A small self-supervised image encoder, trained from scratch: 47.6 epochs.
Rows from block 5 of a small self-supervised image encoder, named by matrix and row number. Rows with one number within an expert belong to one neuron, the router's apart. Each number is 128 + 32 x the weight over its row's rms, rounded and kept within 0 to 255. All counts start at 0. Numbers have three digits each.
After each expert's rows are labels from the 100 images, of 14848, where the router gives the expert most weight on average: "strongest on" is what is common among them. Only what is clearly more common there than usual is listed. The data: larger renderings of crowded toy scenes. In brackets: how many of the 100.
# router: router (model.blocks.5.mlp.router.weight, 8x128), inputs 0-63
# gate: expert gate (model.blocks.5.mlp.gate, 8x32x128), inputs 0-63
# up: expert up (model.blocks.5.mlp.up, 8x32x128), inputs 0-63
# down: expert down (model.blocks.5.mlp.down, 8x128x32, transposed), outputs 0-63

# expert 7
router.7:130136113106136154115124159128110126136129075165130145118134205097073134052103083186127190151104041157129167158109105126153126144106162151140109191158125120130115114134092159089119138152140137
gate.0:076165167068139130173115149153140131146166064145211127130099131105121153103110096121127112174139132128113190132166110093122091131116139141132159130221146105110125131127122174092101060157168092
up.0:132107114204132148057147095124125134123104161114055120128143113142132112151139149124120080109134125155141128120120144196069198137136117123116098126058091134128146124126131049159132157121100168
down.0:146175129150142153166116093093134116133160172129124154120147063112132178143130110128137163086138068132155136128104125168128131045117139089084131167116135099103116133128129138111106120130146196
gate.1:131136100126155127112124120164112129090142141155145134092129113073058130129188126124138110244128101116090192130130133134128168142148124127129129131125130125196118115134126218132105144141136107
up.1:107128118209048159173103091124130142189129135129127119129124127137135125129138134120129193064116141163183024134087117124121121118132081113122116088126120122055129129120134062163154161123128168
down.1:083081132118114126109116123125122128123164126080126146115128041118100145157181111147184145146080157061118126130097127151136116063132130120123153128104083124181163127114128148095128128134128174
gate.2:156112064156135132080129131128188115159177126167163133088148127131095115100115136135136141133165091143121130150149211169114124147087194109143115191130069218123161099084141215127118176125127130
up.2:193127117189093128146118125139109126128083141128135121155161119173131159109055132140096219145121046128141151111148132092084088147071094128139091084231135137130089183159135128152098097128127035
down.2:107094117119122117117127163050170171164104133126130179130150068094128125133129146116128120132115208066128145142092128114105173141159083122170131176128159128156205159107123139061159081044185151
gate.3:106171077157128173118152036116078136128109204125011160128099125112129162068121148145124145090120024146163119118118133130099119125146202122116130162098111090125128122135111118129123091156121178
up.3:076128140111133119116121147116132169120136119110074126102105130117109153147167103130151099153046125128128130138066089201138061061160166124144144166121113125123128129101126183072144089107147204
down.3:121141126123139208154130110134165096088118137145123107075129153129128128122129170128138134129149112151136239124171160135090124142000136137114128129174124133118130101152107130143092076126201127
gate.4:126114150095171154112123124068096161124128094115090126130140116118128093128163106126172033034103148127134127162102120141225127075179174096094079169127135101138146124130110103117137182132128177
up.4:131127128151108119167123134195163105122137160128129109092174088141157132161088121142101158208127171128061108098120127050095128114116085173130113027148129128131129135090166113139127078125053094
down.4:116155149129097161072100167168118153128134145118113053117125145196112129128168086191161131122153127129121144178148173127160108129137123124157127130094082133063131127123123131138139162108079099
gate.5:122083041189129128081137088164165113131159118179087134113128199129102128124083119159111210126135063161129158136177160131099240192089135114077105139126092178098091108092118129117141124127150099
up.5:115095133103183119128132145085171128141125125127096174116127124090128128130163128128134070127146135133131127125125127134204142140146129127065137118009122132134129108104128123046173156141137144
down.5:088208121125138174137061133176128118104185161166124109128142134091106142114126095161128144128177077133113121092092149137144120104156122122122145134138125127066128071160131097132110113119125114
gate.6:128137124135125124143154185155152134140142110135149119126138159139117150102065110106161191129123053144160127136126167089148142119093137140109075151230086148113108124123155184147125120101103089
up.6:122132116126130128123085154127188127222144066101202145138127154120127152116117124151131135115128107116135079188128133114127160188058175091133137134140120185118129176117134162129150143017055104
down.6:077122134164099136092146128084110082100087104112119094063145171124210127192173129128096124158144149197109158127212131175083128098131159078106115039163122116128174125125131137156132160090082128
gate.7:108188146106200131120126142062129140154130135136129155128128124136130069082143127126182122125112123090164139135099080136159175090129060135141115164069102123163178136138169122109103132179168127
up.7:136121132061112138150142134133121119128173038129169166138129131166124127120124116151116120123097054085071150128129177159128136132101118150144185118192129129108142143128119180120155166113112086
down.7:123148131120127072109094136155155211126183088110128121111122176171152135177179129152102130152063142171105104120125066101118131144165137150218150128166129127100146118108133158149214142108129119
gate.8:165053186130136129049120126127116148126127127122142117165170128122154105123182130136159159152117115094125112032117105139135079127176108175175091091108176154093108123251119121110089089070139140
up.8:097183131132119133188141154131128123140151132130134178139120099129150174143110150114126073036126204114135124144132128125115141128126061099112221073152089070146150155055144128200145166162100080
down.8:132132085125111173202127128126164107125127187125108158155116128108093129128087134138090089126172128145062173132168107160120135129127174115092082129126083121113169089128065179141110215132110112
gate.9:133131119109125128151126166046128122160130122093090082149126128136127130130101124160133100090152159123133131069107129127139150123142126120171088157106110220123162215125140208145154165140098152
up.9:146192121124183158158121129128136099122121114119110119157089153132033138133107106221127127099179067163128220103135117124136168131129131150197085130079111144095135154128130163134134184122129088
down.9:159183116137187090133124130120132097096164126168150061106124158127082132129140092125103209126142164151171133169197124086130128135121129112135140125075134117136129125120120135153099123225136149
strongest on: count: six (52)

# expert 1
router.1:136099108155131124109111136141142102148103114082186104136113111098085206131117191114207088099170160146150176075090140164085134087152038101150143138105078160104121108142163140090164097172119114
gate.0:133144137127122125136102138103096127186032160123136119200057132105126061117156113133054118106131074124131133123127137129122159122087153136172132122134135122128124147127154111133118146126127135
up.0:144128120146066199170127125130130141121170091153104121126215130148173143119059126096131133133122177126142134211129129095067121125131123127124102131131147145140165074129051118122120116138058102
down.0:174128105086133194111108126117076126098129163133173192121122095067173146138107142161179082107128038120120140128120174123128108163092123088118117132119107114107209182137143097176134148156115079
gate.1:129163128116046130139125131147166156099135127070144111129157106078122201091126156056140114168163126117142128074073127138085163077144119136138130108119126102134122140113089101104111095163147138
up.1:121137086059161083137082131079130050171108096137127179100128130119101122145138135147107090148124118078136151127189128116186127159129150147131128126136129069108159113120218133128181207043118167
down.1:135050090206106117099171101115117125132127143127128102133157125071128163186129080120148108128126130114135191128070121105118121123130137087195217130135106163084105127132197118117112134129111114
gate.2:168131154121136089134131110125161133151044120130107166159166173117126129135153103039129163111031124127131114134129121128126206156128113098126132074129128143165129164083180119129129143121175129
up.2:127129156122169033138125126123120132198049127112108146160137126128172135137127033074135185045066122130145119113127073112135185129123101095135130060124165133141124151123206123136166130072105119
down.2:126161137118130108133130127104157149087126121114144096130127131082119127125126120058126156182111062073157132125142114152119207138111134154105144077150100114128123149138135081132131117114186116
gate.3:137153131116077159133174127077122131127118127108133087134110125128116106162128126132128127045211159128095088123127158128137048070180162087154105135089122158127159120130142207133077159123144148
up.3:135181128117098222131165129132182187192125126032082119183133132130133127107100127103124134084134156073133072136130195117155124122133136065191107156132130151128115138168183117171055124125049116
down.3:124158140116142117182147154137128100089069205123116105162131136126100133055122144170128166137122154121183180123174127133083127125129170147132110148123120165065130082136135104097133128108125122
gate.4:157060099127109168037089114151134133143144095141145151096128123182180165127128171148156122201065143122127123126123148151133103131131126116154102112116129157171157151178158132164143106072179124
up.4:084129205121155119136136128103101125138092142109116128164153173065120049127145109121117139127125108063150159131131082082211154125140129173173128146133131105022131097132098123080123163040134179
down.4:123125104182157138118118165136129123115120159071132145130103121142128255076097131120152138135114112139138061123189126156121087161158089102112135121130107112123146132082107132120117069077145107
gate.5:118128180109198071127117132147069093127133166220090132096089193110125085125118126139111128134115105104140172179160127111145143126131148203123118128128127088113139127128166164143122154105138122
up.5:123123117179118171117121046208165192085128159150059162125157110211168141141107141064165122114110127162129133128115091138112111098149114137076126114125158135107044153152112128145155105118144127
down.5:085103165129136131152131139150137181119119133102125127124098128097129178132119199097168120189137135100150074123086056129121070095109082138157171133127116120148047118164109139133143108113136110
gate.6:140109097142145126135128088185071115099127144240142127098087171133105119125149128150148122139134120158122132126150099209093133126127125135131128157128125124092101137058134170173203117127174116
up.6:140144130095192180138135127106132094175127086159133126138130147127128073097065145168094127127096133075149123162176176125162128127123151173128124130144144133139146127139179080126105180127090117
down.6:087128128152124105127124191105136158127064128122105152112127123135064144140111149129138146147140153155095130068127196129071132082132074123099128044125118128147082130111136114129103076128144162
gate.7:138163061134116150124120126195141129110126131130113132190128119119159218167043138078188120168164133127139134132111137136087121124122101080125167127136090147206123164130108116129126064137137098
up.7:091165130139091157138128090145139117096125131129111129137177121114163173165092129091203117125137131137134171134097147179097101108125100102103138125079126154230129098122157126126075085146129115
down.7:036147215095149110107128133195164129129138128130146126126130097144104100128133099151093136128133146141102166086158178092161142133128139143107016121061211128128102127108122144138146158129124224
gate.8:134118153164129113119129165105096156167116134074127113135172103132107177133136189122183126044130129127125102128054152142123116113150112105096153183123090119185123162187126136124100104151128146
up.8:121129100162171120128078146196141117125114123108159176131195125124125137122117154115154122200100107154130153122118063128083107119144035146097122125126131120140068113173081086098130064134139020
down.8:151128122126129157100067087062148187139160124154127073124105126127085037135158123077108093098128124199125071053096088065135142139109111130126095134131133167054086130129130139128147163123129144
gate.9:114169140048122072130130168129120095118125112088151110128101104065080180124131160126127026120181172161124141127170168125093165137127088137130155108143046126117101177115128112147143112199090079
up.9:087096142130153150130132065120146136147144127151122156140147169163127125124050127128128134171089135133126173135083113135211074120113152122131126132128184060126190073125122167095128186081137166
down.9:131120133130089130054134128004116086192113114039139136129138122141153120128138111133176114084120168116121162169139129098102081177100153150146110112089036137170144176111192114128091130174097052
strongest on: count: two (60)

# expert 3
router.3:091190159121077189165168112119171131115126114086153092152124121095152175115102151117117127084197147120124117100118190062127106122106065127142185083133144132119137103101149147110100131142102131
gate.0:188123116125133129130114132127125136112161129127138114127036134145123135102145132140129129109142154131132075128146187177128175141128141075144133087077127130212127179138155128138128126053134174
up.0:216125109153110148141139100121126173120208181144188132148039178147124105064163128172117156128126082185136107152137124177102127132101131095162130129124122125124116175111065149111133121126131139
down.0:119195178087121221203125145113162090178092127127128170132156140123127122091135152078122108153091144118126111113128127132123137062143138133143123144105141129134065135127151133129166111193132200
gate.1:060155177104143161137158041063123132129146121129119151127125111095162177160152178099128032079128186105125130130116124125135110140149130130142155158094128073128122152108124179154040132123155141
up.1:111133195113116178203175044099099170148131138123100145131114186101151100128130124135024125096102149128130079180066145045144105150126121070124131134136146136126125126121132170097125178132049154
down.1:130128056089175123117127126119118085145037076127124138146168131068122110144101130157142115108108098122154112128048095166091131142127160205133134108204200115121124125148128072117165190136132101
gate.2:120113129137117100123135131124097125113130124114161178125173092130121219142148188106164140129040144159154204143116094126057079122096080127151194135128118116172120118124130149049177122139124111
up.2:169126122127161118123103099099129138120101136132024122088128137152156046124127128139100137128157099127140098077170153130161191129170147135130093152129181173122159171133114082201183135121156140
down.2:158148128128109168140124047146100154128144128130166089081128166099128135126071128125128209129145159141129150091115125046073143103059089127140136115094105137126129134129132087162129096121177109
gate.3:149108095113150066120099120122128109089108098126081161109143141190139055129128124133119138161092071162110128098129098139141130181152126108157084132180168129135132127139133102130202116143138126
up.3:125107112144127103126137125112019102126122130123094169085129060139129024159166204160097087130085128129111142120132128154167073127191063130134107122128100118197167129165222127141172128098139100
down.3:148152205127121150140134127146123129188038106128128215138126124127154165122133146185124104137153185121197141152133151149184140128166115137133166194108135099127088146122101138143123142145167118
gate.4:125126134133153124136135129123119120121134128091130116115135103139119171131124189039209090117192129110128132126127154134083145056122019108090124154104070159149134121127144102117110067164130124
up.4:121127076148114162134179089129126128097137194142093099072099156185129124155119165119083081127255197166099134112189207165130115121126114125116110161070130086128145130096103132146132160157103159
down.4:124138140094126135140124172136088154059117129103169085184099076112072136112103181161112177170145135152110119131103202116107198144126136202102139126129178189142127120102126123126080126138122122
gate.5:154132112089157120125126021125125154157134125132118153140126224130114126078121000141080145125010102123174114133160099137136136153109150129139126152135144174127121198123129132131156123117130126
up.5:075139133073156106114143109136111114136128156081125179086116122094106161137157141124147070065180148082160151046131181129119170156140127137124165136073094127145128141110189152167128154100149134
down.5:108097129127169150115122129125128153156139127137068165132107132127135170127131125129128101098114142125130128059095096136129128151120131067149203177126180104101132183120077130080139202097174148
gate.6:107115152056090135130123131181136146132201084109136104131144154112166174123116110130110134115206158151089128130090124079147113110125140162172127197129127140132161110237117118060120112127121148
up.6:134186136136125139135132122117131108127101128118143125128114226140100121078134148128099125094137149129143127164121134122125149139064189117165131140129116112140053200123120125128075138096144131
down.6:172149084172140173138127126160128128124158131098063148149140114150161148101054139206161161109175137158127170140142088120090128211135128038114124130129144128127033114124138095167123130128127073
gate.7:120170129154073171099127117112134134171126141042124079171139012105179182158159128126140150126131065131121096092102129122129106108149123120173123125106128133130117108133112126123114127128100149
up.7:126149146129070135123080129177171128128089085073144125172147117098177167118112114124104214144128128127166136126122144054128104156142139149153101112178138136127127120149139121133134130128124126
down.7:132072125127128118137135107147055098129129111238106148113127129132101111127129103129129103185123136128127138129149176143181206098157131153084169130165128127083117131081124129128174127156138119
gate.8:127132132110166114134100154154127124150127130113138162133171107104139169129090131131131174173154128118172117107181121112054163138132072163074106148126104126169123152122123169134067071087133050
up.8:121156127126150123133141096129138088188136154161126162135112120116145096135083122131044238154103123096120130111136162076129135165099088133130131113156152142048151139099237193212122180048130126
down.8:084150200056118123174160163122108158103078111116132190133058106117136124163146139122128185133085097104170044135113138116129063094122116129141127128106131112134098116129150150131130186185092143
gate.9:104143147122163077098131146167163149128161105128136150132124121135117233136108143113152133105163119136033166129146166136128180119098073117098136000128106129114128102118192169109129101073086116
up.9:158147135181135112123141129130049147105128142145118149127152131151129145196122145114236084123096129176128137146131122206058102137135126062124121126121108110167041126128131111129093118128129065
down.9:072122189057144163115105137142128108067149171140093156162130103131120074124184127085133133123132112129140137075128101134127180135117116127065128111128153101077100164118169135067152137073164168
strongest on: light from behind the scene (54)

# expert 6
router.6:086148134106124120088130115072126095083151155115101114066142086138199122120190095126142080195100165074122122172116092130133176103122144126103149130116133087179107122124102059124120107097141139
gate.0:146129114199111126122129112130073051128077131153110163041146135160176120128128173122119147153128124128131156167138109135085094124054129110069127143128135128176095110159125029171119142105144102
up.0:094126127129143126085145107130119076088113136149086148109128074122175114178208139120124100125165150085107153143127053146157108112151102130126167126118192062134097111140129094125149170118144118
down.0:152135139124142108098199127089144122117208079125165179132128135077079103154138096129118147157085138131201143115128140131104157180107169087184106126173143126060128145055074196118106106107161112
gate.1:067125089133059180126148126129199095046128106143105118068088127128192131119117148109074126151194140088140151173121135070123147182133160132064134108138128117167129106089222061155127125128141115
up.1:124088049159092142126148122039128198128125107080158118110129128139127127131151086194151093167107130146138092233117159154138050123120124103128113188128109164142110131113083130114131126140106136
down.1:098090119131144116172041125125121108159230112169130169126128102130134141150124168121130125127135205120140129100105128069122153114204112132197145109101118137126146144154138141137093128106170175
gate.2:110110148133170117111128086135173122122130130121102129127142161125129109107126097133140119155130101174086150129126150163191114155070148068128054138077209136138100100219096121049091077157136161
up.2:105142191127125132057136110129187128023137142125160109131127123125111097154152132096144113166184119103038160116145186126167141131103113140132110118113147122190083076157092118118081131208140143
down.2:143111197107098113103133053118087129167108153049157133081151104136128149187135090126162101153082138108124091142253135123151130118172079134129120118114085109118149102166178073102124216088130118
gate.3:114143148129083073116134108137111093119108128143176125095111126169187150151177108089114130130133150120089138223147107157109180135109087129128151087163147066173112172135099056166216099137162113
up.3:126126117090143155122040128126169100165119128084092096126127123137062135063113140033134128127168111147117045128111167172157113089119165148035133124091157146123137122139103128148132088067110133
down.3:121170143105055147069103116170135125112126160119201085120128123201165120136140131138120080141062163159149150171154132164125128168110061145107101160110142119158093091207150119116178126130157125
gate.4:086131153081118074133198167125126093071125119132117125125137107079104135130123122054065125115144138123121138154150100033131174179128135127122126166149178127182096134131115146123174146088193097
up.4:138143089135113198119051096205186118142085128124128124131118199133138118055090147121127142185132101118128133125110225143130098118124125132128116069127114142124148118146149133122070094120067129
down.4:078136184117127123150184125053156146118196116110109128121128151064194123099097124126109175083121164123126197143128145111118113181106153149130069146128152103078123109185101116128090196099130139
gate.5:114171147096141127130117151136146108114200137137118121056086093128107064156102106136134069229168128129107155126184163169128132128136127152121143166110129162129179128099126151115123129079136163
up.5:125167174083143145186103153107149138131128088129163121132115148105134184125128111064178089171108134093146113128136132128146147125143111128182128206127140138181128255111141094098125121120144150
down.5:144153128138088136129146124131124129127131151132135120148132126098180141152117015122138073086121107143119103165128135126048126134177132047168071123105111141133130147085128124126111128125090122
gate.6:163181139150130182071141123147129114139108145161124072119129149157123122001184142138120169147122096139153143094085166141131128116031158119096129071123128131180100126127146099124121124081152129
up.6:145143182145118129076122137127157123171078140134138092165134181112112149073152140147126178133127101132146162123080106095143129123073152141125131105127130130146104136138183021089111103077123150
down.6:209095092135109152170127092132125072070088127100168089133106157091101162128097128170128151143165117131133130126136158039127126179123151106125128137149130170071135000118129109200142103168088151
gate.7:144137154151160158117132138167131100140130133188128200112171150125116186056122118217125147165130037147128172146095074129129110199084119102099080126177142068164047125131125081118122121109156118
up.7:124103111175131123117177125130096138119138177131083152040182153157182108127126104094156171098035125187158119155149089065109075140124133165101103133140143083080087083170103122129142187144176138
down.7:128127110129137118135085166107111121137147119103114124163131106150148133126155133091157148014125163117082117122107172162138132081158126129127119102141127149155129143115116179152130072103077127
gate.8:169119127142100112196150155066129129048098109148110143144131126129100120138129104105156132127116128124135149138151115104141162163138147122150073126127092117172139106143167129086155135157179134
up.8:142175145128229128081123101133120169147135136123170130123127136092121095114149114140125095143196131101192148136139165092142209140126131169133061159127128131122060091170185147178039155125206128
down.8:205145113129129148128213108171151122074129113153130122172152125106130114104111123096127124129120191162143152153176109124116180116085084137113154110162111068132073143213111065126083115139159130
gate.9:173098105126119118153126154126185076127109037095146110178138139182103130149094176104131179095109092146130155056161144064137128153130108124243075057182137142138118138135221091126184112075117120
up.9:074159137147130151126123124190128107131122164178127172125052126111115058084122128122159151137175089127132221152131112151128096217129124126110178157109144086097139100107140137175119147159135114
down.9:123173095132126101105091089117180127128139168127130115079145104117144148137125164110109126083191187055107118137105208125131176076147224123078129124126081149212132143130170128156042072152132140
strongest on: count: two (64)

# expert 5
router.5:108131124166124091119133105193131131104141170178111091111097087160202129179117102103113168123150196088115108122147134112088151133143125118082118086130101156128102134122154107186156141080100119
gate.0:103129077122129101085095157140131142122110129130125073098154100149146128135131132118120147153102099071125176141082116121138153107190141138127126129113126132160159132126243047156175108069132153
up.0:066118117126127118104116127128163194138124143080195123133131123139135130136134132121127154164073104080134138134128103128128086112216162124176152201129140163169207128117143141138152113120118180
down.0:130126199123085121138122169108050165128177130083066095116104118184232066210157092158130140167084124137129085096113090127138123105127114149205097129102121125182127124070151120128136118145119091
gate.1:047149149086141122110116153153172147101115116182121102139110128088129168121121058083135134151183206098112128243150125089143157119138133155104164148187180140110126100126128090114119132145133110
up.1:041162138099135174201124157146126080113128128126149149130128124126065144065116189150200056153131128128129155116115159149140105105111062150065128170121134127117125125128158103133127103107123092
down.1:146128165067072108131140181135090143054125128120175105129100152138121165147093132133115121158129129152183138157131068094180075171129149134128119192132118087095119188106118140127111144167133064
gate.2:112114118119124196053131082143157132132134129128188129136126139127131077106153088122090146208212131186118114137216195127129135149079151126133143097095158128131206068126107135127105118129129135
up.2:119158130125177121158098134141134061141127127145128117128106133169130045114121135158103119120121125106144125093122128125157106141178128162130106139069139127097124150142146048159162122137120098
down.2:117115139128184105077126118203144127025150100059082131105234137179152113134133085114146120142124125159127116172149134132121112150127168160097138119130154110058114032180123167125108136094115142
gate.3:124147129117084183109134166118128115135155126112082130124114053106128139139076154124112157075181137098157131094107203050136134129174109125129126088137129127154099118129194117126093141044105147
up.3:117112181107130074162117189139128113090079121129156129123127095144132123129121182123127152124130129125075105126109131107144127051141038150134122166158128150132130129133129069140164055169062120
down.3:116096164125148085114210227128116070108069078091130139127150152107129131065120128120116089128130127128137130127219126120068138134112110128144092130161092130112092143136124116151116129152130075
gate.4:102085135091159116122124147167149115111082128138087111127199203179129106134128142138012120184078128131142182164172121130139110095128142218113108168129132123202163129134148127128144150133175072
up.4:137155166130103131120127079091139138167229128127134102123103115083126145114130076083132140125218121105133113123121177128117139180124151103149150101127126141130115139111099162125096130087116151
down.4:178069098135141128112126115131077082100122153156127139112072129078136134120128136149145117089116095109131170131201156147097114137125091122091051111122134129148137130128138131130147111125126118
gate.5:130129103168099133089154085137119131114144153139054111090124109177113133130128144196138140000084128161129114127128139137103125140105125099115113172112102168102116130125132145157129114121127123
up.5:162116103160081164122115095084132142085096151139126115112144105142132088134203144189128129129123128131084150056047160132127131103153124130156093104105110141124126232133197056177129134116084187
down.5:162128127129179087104176174099124094129142090128098020128129128142165131117120110126096130130111137045127129139180115123125130142193086119142126112132114175128121167134109003128136151231129113
gate.6:200111164177199128075157116076112135171113129129138125146132128126118123079175086178104131121110085142112128133129064144127131073131145132233129141082160068072043133146104132071124195142172132
up.6:113178129129136117078137101218119150145146128180157126127093132137150133128125116142104170087132130118128069128132155128139203130106060131159127099136113180129107219135204136209123083108099093
down.6:091133059146126081086132063129139155133153184115128148167143148134131081149132097129119120177136101123137123190144130108116157128123120120135060131161142130130129073179127141135118126095181122
gate.7:136128098131120070082137119117154159132139114122125118116059148136128127129127087136053185122186129137128100154199247097128135193136148127130118138128119173119127054129123142135069143072122166
up.7:171127080129130098074131109125097127093128128103126103107125101154142110127127109179135187119154127142108124204144138154053173127104128062203115138099030167116171118122148180129155128197092144
down.7:076129143095168148114137101127126179189129129101137127136127118124130140112132156127136126110128129149185173129090119121145128126120128126135237145127139099226097160080195127094124086167127126
gate.8:137159133127088104149135100129141128166122171112142128156052129115176134120123101121127187058129108116177127121127166106122149140079084091186137053131129153085154154114128106149109133110111173
up.8:117120114147134077124122107183121088111167113232168130085117161163172139108133128151111130119128076138115153160145093166117156132127111127145057123136070105128114209137132133162167126127128074
down.8:111159136125130190159051125149128166147185109126095148078101128116113084122143132123145154122171143136141148131128139131108101126139127133128134144132130153142177146038131136123097084111143202
gate.9:141130123133133130129130137124134100129100109132137222074141120136091096142109128169133067126102132176170153121187112129117097186112069144062126152124144123053083125115129139140132136128192027
up.9:124127144118125120128172125083060133139159131094130128133125101148246132149156079130075131137129126104061118165115097174121117025128195092135131124115096098167131149145122130120129127125096138
down.9:199023128170138091129143156076094071128054127115125134155140128182131117136184137122117080122130172125095073120095029191025100110158115120149113140128133140128033077186096130131145130114127107
strongest on: count: six (48)

# expert 0
router.0:101105164102166118103136128071138157194118153124128150138116117127140064159170126169069095127101115091122107113134103113178081140114079106184076109103169145148177105168177165101145200114090166
gate.0:142131097142152093109127180115128120084142126133172122087142131143027175120121153122225066125188153129113159128130130171112129115120098082126155101129091100127128149113139117123109054167175119
up.0:112192128147108178116135133060102134143153163089159083064124127111126147099133168113176123082201188120118119117101198139120122104129120085127166136083126090108139111126121146116087115177127135
down.0:113114091159123079104137141106023088133138092129096135158162151043075135130121117122198110150124137089127180128143113131084201082168128100137147145117092049149124126107098150130143097137142115
gate.1:133146126129119130161154115121135107127133165154109094122125210138066120095120065114122139140134127172111101177128156116137125136030201126112118146126128148124105118094126129170121140155127116
up.1:144129128113063198144124111156187133159107068130128042130136201137150158121075162090140147119175137136140134193173173114121100124103123145125135091161109150137134126135139124135039107107147119
down.1:142135142130127154206134091140055150132126129111125082116098168192126141127127123128117148127176114197111137100072125128149126088131153102105142112170129102051128117120110124160138124127148107
gate.2:131149128141128084049128107129119174113037137065126123127132057116164220140130101107123123148080128152140202119136061126122135125146171127128129118134127121129102202107127049168126111147158129
up.2:128184120127068199130131124121127127142120123072115092096122176051116147152090130128134117105127143150136125124123127125127050129131129081127209133140125131030140131079105128099139108128120115
down.2:114148132129105129152130137105125052114081158126125138140205133072082131111091125020255108095129088121122109174144133129125180146131105126140180159112134113037126124108126128128137127127128086
gate.3:129155133086088140127146129097128163195125109107126122182129151125147172115093060112130192146134101093165095159114160105130132127065145084128162122140146179157128129147109120097061131120065124
up.3:078198169112126189131147146114157115154160130179123129130117167134090116098111175128061128127142122130067133173134171110176121123100155109123124099127133148128130128151127154126086163140121131
down.3:136106117156109224090124109184138124127087132193162095128105128117120133128201193108075083085149128183128127105161126118050165094100150188086140128150113089110127117122124108127166103162154140
gate.4:172147142112099154138126105149125197136128087124134105133125120119119128057141122131136153131106082101178116106112094040131061176148133128126106141128153198099071146150150132113121133088125127
up.4:128079163121109096090108142155146152134080096124198135211175132116108134095129122139146137171099112140176104131112119130121127120181118221157130126145126129143039127147126095120191078181125107
down.4:121167189154108186127145127146191117131120128112184147148123060131164124159100111101130118184125129135121140147131127129184080192125111142145113115092154163129090142136134113087121130097112104
gate.5:113140133111121141138130122145134131119155129137108052128109128136109121119107120140036125118224090136129128139143105075143115128109127134087150135147148140098128110135080126126121128129130149
up.5:167090137145130074120120148099074161133117176129138154160153082097138122146140045123152168185097119103132134082116104131128205102178181119174143121085138129128086087097138141118136149129128123
down.5:111098142126131138089122181120127110153130168091121162144138089120151126112207158141235049122130112057124159156126171168105123146133128153118121114055141112160132125118119132120135178129137136
gate.6:132170129128116184132143135062096128159128128100106121125127165125145133127103092056131156109128203119128116185119150125128122111122175094148127156104115123158129107179123138113035179128091122
up.6:134099126179152107101146132110101123122128135111130132112140131121164131194200157120145112050141179116131116121096128233126112059160119082109148189070115088139122114135144145131117111132133124
down.6:068165100127112173112110094127157150153147126117128145135078130031166136106099149147119181198118098120174128134081099143145090211124118131111092077137142171124176156130134128044113094016127174
gate.7:121145146130125150098161151118124116201088124045134138220129125119074131095066119071165071121188183129125133201133123126128118126123128106118177117132099157110116118126128135112116127147160129
up.7:147134184088144127107122062083152139182158168116109099143113210105128060114130106178084128117122118075097108103062114163160150136105130128135077111117155072099137167169114160116130185133096140
down.7:132095141127088158176129053114129171160165115131120129126094066131154119127159135129110171137096153169142025126159134181119150128102175146147026127135132143131120114156133127138082182132129138
gate.8:125118138153147080143125121125123130129131154122130128158059030143153122187150131127089131086130119128111130111128079124123170128124152132145123128124128132115081206137124105240130145127144135
up.8:152175126105132127111123196119132132099126078139145127122116175068086150130052133147172126125123161113125193186129125129095076141116081111128150156130136112163160143117113121086139036163108119
down.8:120100135093137131155125111131127160132191130149131129107114065136122112125188121130101180139106102137120085100128105129160125136100196143251131208145128149098172159117147132121123161119135131
gate.9:123129134086139131129112134180143107135145120134146122163115122057125128103127195115044102126170107143192119172154052126128096124131142153038184136135128113125147164120049120124046097164139125
up.9:124093128129166122143187145079117158136160137127133154102096131130124124171131127121135071127132136139113204086160175132128141187127150110200124134123107125130133096078208200143097156070204132
down.9:107126130132147113107118152072127127116103130068116124134139149095146127134146140204183162155079092068060132140135139132128107092192115130200110148069126148068130117139218103145133123069159128
strongest on: count: two (69)